Weights of a small CTC image transcriber: activation swiglu, batches of 128.
Rows from block 4 of a small CTC image transcriber, named by matrix and row number. Rows with one number belong to one neuron. Each number is 500 + 25 x the weight over its row's rms, rounded and kept within 0 to 999. All counts start at 0. Numbers have three digits each. After the name is the row's rms in percent of the matrix's.
After each neuron's rows are labels from the 100 images, of 14976, where the neuron reaches its largest size: "top examples" is what is common among them. Only what is clearly more common there than usual is listed. The data: short English words printed on busy colour backdrops.
# gate: MLP gate (model.blocks.4.mlp.gate.weight, 768x192), inputs 96-191
# fc1: MLP up (model.blocks.4.mlp.fc1.weight, 768x192), inputs 96-191
# fc2: MLP down (model.blocks.4.mlp.fc2.weight, 192x768, transposed), outputs 96-191

gate.258 090:512494487469453529477517527530497510509493503487502502505494462510513443494502489456488470455504509466486497483445490507509526479497546511524555515487504537508481504478535459485504511489517501520508482461470518516512459508496491506487518510518499484474445476503462496477477478493517490455
fc1.258 088:475487470511451504540452473502483494502515531462495513489510497524524491464446523513485499486516490490547479506487475504517505546514463548481507523520555502491517517498494522537493535479561491480483464515562507492527486475501463493507489478507496511472477487468489489490501479528536468522
fc2.258 094:522486479523461516506492506489484490490470499505485547457521499520459462510522513477503555515504524472475449476484506546521540494492504452513513533524487500520490464490523517511522523480522531496513488485506498537482471474516523531500503503462515468495517475491468495468424508496537427507
top examples: the letter l

gate.383 089:480534474529457486572503501531496522496494490514501454506511551546474490536530457533541509431480511514496517489471499553436487510493494520526458478498491486507519483476456474538540502480501538487487507490492497475473496508508514537527512512547504508503510503481500510514496470512494520503
fc1.383 096:509469462480475522487469484493543468520465520534461508542515492453516447517479479495493511498533521499489488436484461522518469483487523498501470486523439476490557478523549483498493532484530544492471516526498537542478491482534487462470511471478497500507533480510491484512518487503496457503
fc2.383 086:475542532485501487484500502480495505508518466503476485494487505501534500528489504506546541508477502475515492538493521506505503504484513546538513512487504491546535463466467495496448496462440464459502532511498491491559512511505528525490521516507506508465493438507486537539469479498505512504
top examples: the letter h; the letter p

gate.174 103:495474461514472494512501548474491505501520522520513485525533514515464493501508504485478517483519500499509468458446498478474507485476499495525501453459544526560543477466489507480545465560473509516527436524513468535477482485521493489513523491483489474520445501483518499485507501495475498495
fc1.174 109:475505534457491509528479519490474460528525497533475495508510494546491479500460504521554540523463500454516477477490485500572489514503498536503527517499505512497452530470501500503514495518544482557475515516469473500507512540540501481554525511478467520534460496540485446533503492521502528461
fc2.174 109:453518487446447525491467548422531533509474487510513515509492513514531482497517492493512531479510489461482459501509486520508455506523478507482543473451539477508489541491497494517533474515494503512478509502501506455512538501488550490488495513490474487483491517520520492467476528456501515491
top examples: the letter h; the letter b

gate.500 097:522480527499514533460471499516466449504527554490489495447496452506475529487470502509475466487522512492513514513483488520516525495513542453534507468476486514521453476542516491480496469528467482498526479494495481474496518510524474508477539475488474456544463505473502537517516519520533487511
fc1.500 096:524527505529547513535513522515488500487491514489539476498474479481524512501449543503472474493487459546511518537489503472456507504507467504520488516514480530479503473520477495518522497548492500457515516518496519516490503484490532519469496510475513515513499500498509541523512510499481509480
fc2.500 100:498508515498545517498497502528493528465483537547496507508508507478508554486497508498470492481488470548529491490518526509500521499522510494534506542506443504522505482465536499523505537499547539532507492495530512510549481513489510460522502508503525486485528501526503541458530555501517500487
top examples: the letter f

gate.124 114:484535527517475525486496574571506520492499507523519509504475521489460523474512489481501533522494504476506477516502483546511465521475461482543476514522509490516567509502485504534467530497497483468510481492522500487498478514474504519518481521497500510501512478520499495555517506527492507485
fc1.124 098:504485484459485530477502533509492490500476511509533487517511520529538441509532497488484489497474507533466483519494537486537520534513503485507528555508503462494520490523533473483474492483542525500498446435478545553514507457504493512518453501518489478462513499515519539484521533469522454502
fc2.124 110:503515553472491485498484513552503496449538510486481524539474475485469532467506507511508530508556513499483503546509435552490471493456482499521470503506504536535522516499466494510499478508457530522480524533491456486491504540507465505514529517534503478497499514469483533547507502489486469485
top examples: the letter l

gate.226 122:527505489498518485526519528511466545525515501494487475546496462511512488508519504525477480466497530496504492493528523507537425518444485504497493496549514489498524510460470519527432507493477487531435478519512515477485466490512489538470522503482463494495514484496503534484510496510522488493
fc1.226 123:495481492481479539491508511489478469456437518436468495514505485527509524506504487527473534502541540543475484496483506450553487455521492500500526491470479517495545464493505500517503553497501496525529535468534467474497509499480496569486509531550473516476535518549506463515513524527482499503
fc2.226 114:483492469499463505504511513525510475470490479509495530471497534533519521453512501472503482534519463498512487526499488461506484546517469501515488477516457472474510531513563522511517480505498499524505507462475536505495490511520476465508472491452566472459510522476483536477459479501527471502
top examples: the letter a

gate.281 104:508470529504533543499505505507488440477492520530424512504524448505498497507462538471514571512487527531465485514519528488466526519515528524483526464498464480482489451536503485470469459473539482496484531491499515510495512506482468538539480504527511510478495458502489521500504524484504521477
fc1.281 100:486492470543497527502500504474511449446460499467444511484467499544500476495482519517530512529525509529485498480490525502504513548494516495515495506488507508534502527509471517467496493493506515517479522487503474510520573519492516465496532522480528511514456481473533479494467533507484503488
fc2.281 097:476505538487476545458522523494462478498512508459479475460486521510555510513518461514524489515518492468484483492465494500492500533488529492521477494486529518487502502487504469497542510496518524507526488487481483503513433602478488520532523471469480559479513518528511485527441516503491506475
top examples: the letter n; the letter m

gate.593 095:473533510523513463490508483503517487472487527493505497507487507481529464517500503483501484498507481514486495482522461520456512431492502518516503553530502477482512480530518496535516489507468481499451502515476483509521523521479515504474487504497509494489522508506468524497516457533513531497
fc1.593 095:515518500451508479495498498457505483532476531508513510505511501494530499504505506465513517490488504543490519488492470540489489473483480495518497497497484469477473523470531536518486469534451450503485540504494512514496478521501530496484505510468474542484520469455458456439487504464501512470
fc2.593 096:492511491462472447511469503496492523508474521504523519506512490538523464472485492486500462496505489508507498545491503546458464501489460471516452478493490548527479495515452499531501495512484512485477499568540524474475510568515515471485511491479510508506521540443494463488501459464476480470
top examples: the letter s; red ink

gate.305 083:532516480509493538506504499515518490476510495483531458476498514517483483541526488494526477500546502478467530507489516537500488508506483491466502529497434501479526461514535472476463501479515481486552526497485484502487475519507499505523446543509477496491445506489492518504515480482479492473
fc1.305 090:467470488484517495479501463495495505485490483499477475527490563500540494495505526496526483533465509536511492481510484466468521481539503513525460478466520496485466470500507497460556489552504516494542486512562513469516497460494514496526548500499485495500484448495462477530471468501514494492
fc2.305 086:497513491489489503464488477519519502471544549522513498470498537485504516474550536502510522478466538541515543436519510471517527497517519525489490493484520488460494485503538480485531505549481477472552504458521486477510483444500502556485514472463449485519535490511454516509483528485502487506
top examples: the letter n; the letter m

gate.616 086:502507472490479504505541473515456509476494503427467536523497481467465520489510480486488481469521483463470511550494470535452488505474516497478513461487498503505548508495517414535521465454538515502507498481506511478491503470498510511492451476470484496503475466429518520483522509475497485497
fc1.616 082:461533485513532533525493465522507464541505487491482497496523511508498507481488526493482498475481465491536530519538464489507512505493461518525522492509489496498478491516535512503485491514517503519496474488502466493507516444534560541521545495502509497457477492479491500530517442474490521461
fc2.616 083:529483488509546536555506494532573496543505516492481512494512566500504515510528546527473488522467476534487521476466473475483556504483492479502505525508499524483500505518490490522490519474491491544521487529512479444523512531537514525516522489537475522486532549525527518486483474520459519495
top examples: the letter f

gate.422 097:499527482512496537455501522508470514487500482519504485536501539474481499488533511490464494513535476512494446501540486524505501525482538463488493483501446503509488516548463507476490518493444485459487495514451518503535532467449534558498528447509516491485469479546521496498444509531504527517
fc1.422 085:457510516509533497468503516516443445507520470514504515531522501503508500508512527482512495458511462455507485543494482491519541490485504494504532458468537542492515508452488469469552485507482471526517489548507471475494505550531510545516482478487480484498515511559478505541486500464479455463
fc2.422 088:480524495526511489487516519495532479492508538507528442492495452506523498503524475520528483486499485475439499551510505522584499493522510487484544499513522484515467499475492507501538517522543477510509469485492548483481567541493516495471505483488485515488459502481490465496528468499501546489
top examples: the letter g

gate.284 083:479516456508524490544463508520504488469496533509494524473489503534520504465469506507473490501508502534515486504473464481485501475482500484462527530481543540532499490513509504526539503514503509533538483519472505500504507472543503491555461484473502498497510544490517511478486548481521477455
fc1.284 080:533501526510539542462473518506503488481491538507509550497457488515509459494504462471478524548492500508527574479487466477437494496508490503504512526521502464472523453442474522516500492514467507454521527519499530507496504475503492493501478510514475505507467540530496488518506469530511508489
fc2.284 087:472488524498485528490500525532500489492508496467500537513489523489450498523477521472517517528484574492489520483518482498516495512514504503499477519488514517517488548483491446493552494471500499542485505534483424486479487475517460495499532486505480441472557453508474506481459497540480463474
top examples: the letter a

gate.660 099:516504493514503488496497481431541487463531505510481523512495513467515506518514505551533487520495566554519534535526528510473459491509513477505512509483531436445520491524527482482503514457533547482493456499528515545516524506523519478483491474535472502484489471505507508493474484516494482499
fc1.660 099:490479501491478478505505456484504470504501501530498514538523489491491526497505488497505523532474457512500505464512486529558491491450457473533456504519479497493498481474500454499502483497536540485515527484525470457500546492489532537512518497535501491483520534486486541485526475489537499498
fc2.660 099:442515491492473526490492479512507465529475449525454491474514499511483492472526498445460457489508460476479501473504488519456496515494483506489503525457498464456499508480478480538481500474487512487504552463497473432503486459486509500514513515511479524515521514479546529469504520481500492476
top examples: the letter a; capitals

gate.692 112:513480499505492537460536531505473459487547539516489463498514511479502567464514509456508501495478504481508532504454487543489490491533530490502482478456517455515514519503473492491494451498499485526531481522505506535502444525507484477475489507530486485471498488497518509510479540515524450504
fc1.692 111:538477459532468485529494457500505484482455525478515467475534503505509444484429501487490485495531475494439490489523496514541496471499492478482461554497512460479541468507455518494507542506540498481537487515527516520521522497504539492508535484511502491522511472525500532482508559506479557463
fc2.692 109:503465515519534455470535529509532489500487542517518510470491482465524560483484508502468489498508439448490499489499495485534501548551456519457557531482536461470520516456432469503500531511544495504518521454528530521484461483491513451498506499484520507477498506516513545525499529482486500498
top examples: the letter l; monospaced

gate.149 082:527513576498464532495527474488512471480493515509498509491496567478512489488441477525505517507449500507494492517457514542504449513549500450498493531513485482502539526467527497489512494551529514493523475499459462489481485493478485473519512493545529465556474501544460517486502489459472537472
fc1.149 086:508469503518442533525472505514450447526520498503471521533488484483513486506532481479501491515531483507470504505495496507545492526520499461507492479469443501529480530517487467472526483512492490478491516477542540499504483513449501535532474492501474493494460477510471459542449502457462474490
fc2.149 095:551525490468518524470484494534528519450545506519532497495528519517494506498528547557519504531496496502529481509541510462551488528504533491458503474503477490452513513515526520511508479493536476552480470475495521488521506470555511507537494471533500448499432473543507492514466521482486473499
top examples: the letter g

gate.144 107:469533494496495539498480539459504496469502492482513485498486462490498487503479493464518504517554523458542506487504484493511472515467501487481534489510486520503471480491489508489555514497515470539458489455488480475486484485528553491487512532518514469514481501436530504509461463478474466470
fc1.144 109:505465467484513464483493498531492503488485483494486538474498510475508500534517514542484483499509506533478499484496478517494538465504482493537462487507524481527522536506518478475418503524483539504501523543492505542532553498482497483467516441471457501508502490521513501471513502524490528509
fc2.144 111:547494506438500453504508494484519483504461472524522490488508501511464495547513530498492541507506501503479517458491468495531572525492509488544520497505558509535492529487493490502526461497511472492487509515489532535501515498460502538508481454542514476492493519478472519475471458484459517525
top examples: the letter s

gate.272 102:468524486497494527507459479516458495505523486498487503480488493482508469547516489552502543504483498459513518478477439532522483480515509523508488502491443540506515498490539475514500530449520482503549495465457513473511515539472476480559447505491479436476471476513480510529486527481461505531
fc1.272 102:530483473502480504476498512464508494469502472531466547520526482494457541486518502497500496470476512480468472524520522455482511546504469463549473486469516535507488482471534477495519462491482482557500504523558516496486519498521488515513502467528480489518501552518473508523522506514527474495
fc2.272 106:498513513485511487525504491469496541510520496501518501496485513509490475459492511517512525502518472537522521476467513528543507491472516464508498502462489498467488507498491451495531471527511488525510479497544514507472497484487514492447486484502452492514478461490514476533472514459447512530
top examples: the letter n

gate.42 106:558499498517486491484503518488482502498525471512538511464498494515493493510502490506453542516494528495539513473559512460473469482493502516490461534464499476515492477469493514556516534503532460447524464525448526478527459522532491499509441472527521513486515496536517506471520491530552503500
fc1.42 107:507479537496505524497501484514527493469550521484464506524508518441502524478519514502507508493489503532484470521520514505526516489491486536501522480523449546437494495538530501448475464488520513533519529474530497502497568472488493520509489507536496467481527512457480545503485490463464501528
fc2.42 107:511503560483497527509475473523529499469500500528461535459479462452493483455490524510491507481471495506495459559488527528517483464518496543496473468475485479479488490491503513520476495514508505474478452523530517516518520468473472466462494533507501499499442463496557480521510471451477504507
top examples: the letter h

gate.667 108:488477519462523495507524524464453493458503507512529503505527544543495466470540486443463510487489491518475507479487489486515475518501476471498529507487459479500513522508486452475510499512546511482477484503526523537441456517493465513509522538576496473524507513521484516471516508488498464472
fc1.667 107:507494510505475527561489490503481470472519504507548485510461518543496515503489508523456489501508513506500489463453478512499501552510518513510491506498491489512503509484523512531493481527460479498526502486476522460533481503478513478496478472496481500589470481485491532491460523524470487493
fc2.667 114:508500491510508495525516515470501465483455512504478443471534531437520502491530492472454491497503486490460495521495522486500534518522490496478496539487527479511523501439498468487464497540453495461533529494534453514501530468502511474491472482470493480476485486435481440464484492512503507466
top examples: the letter l; the letter p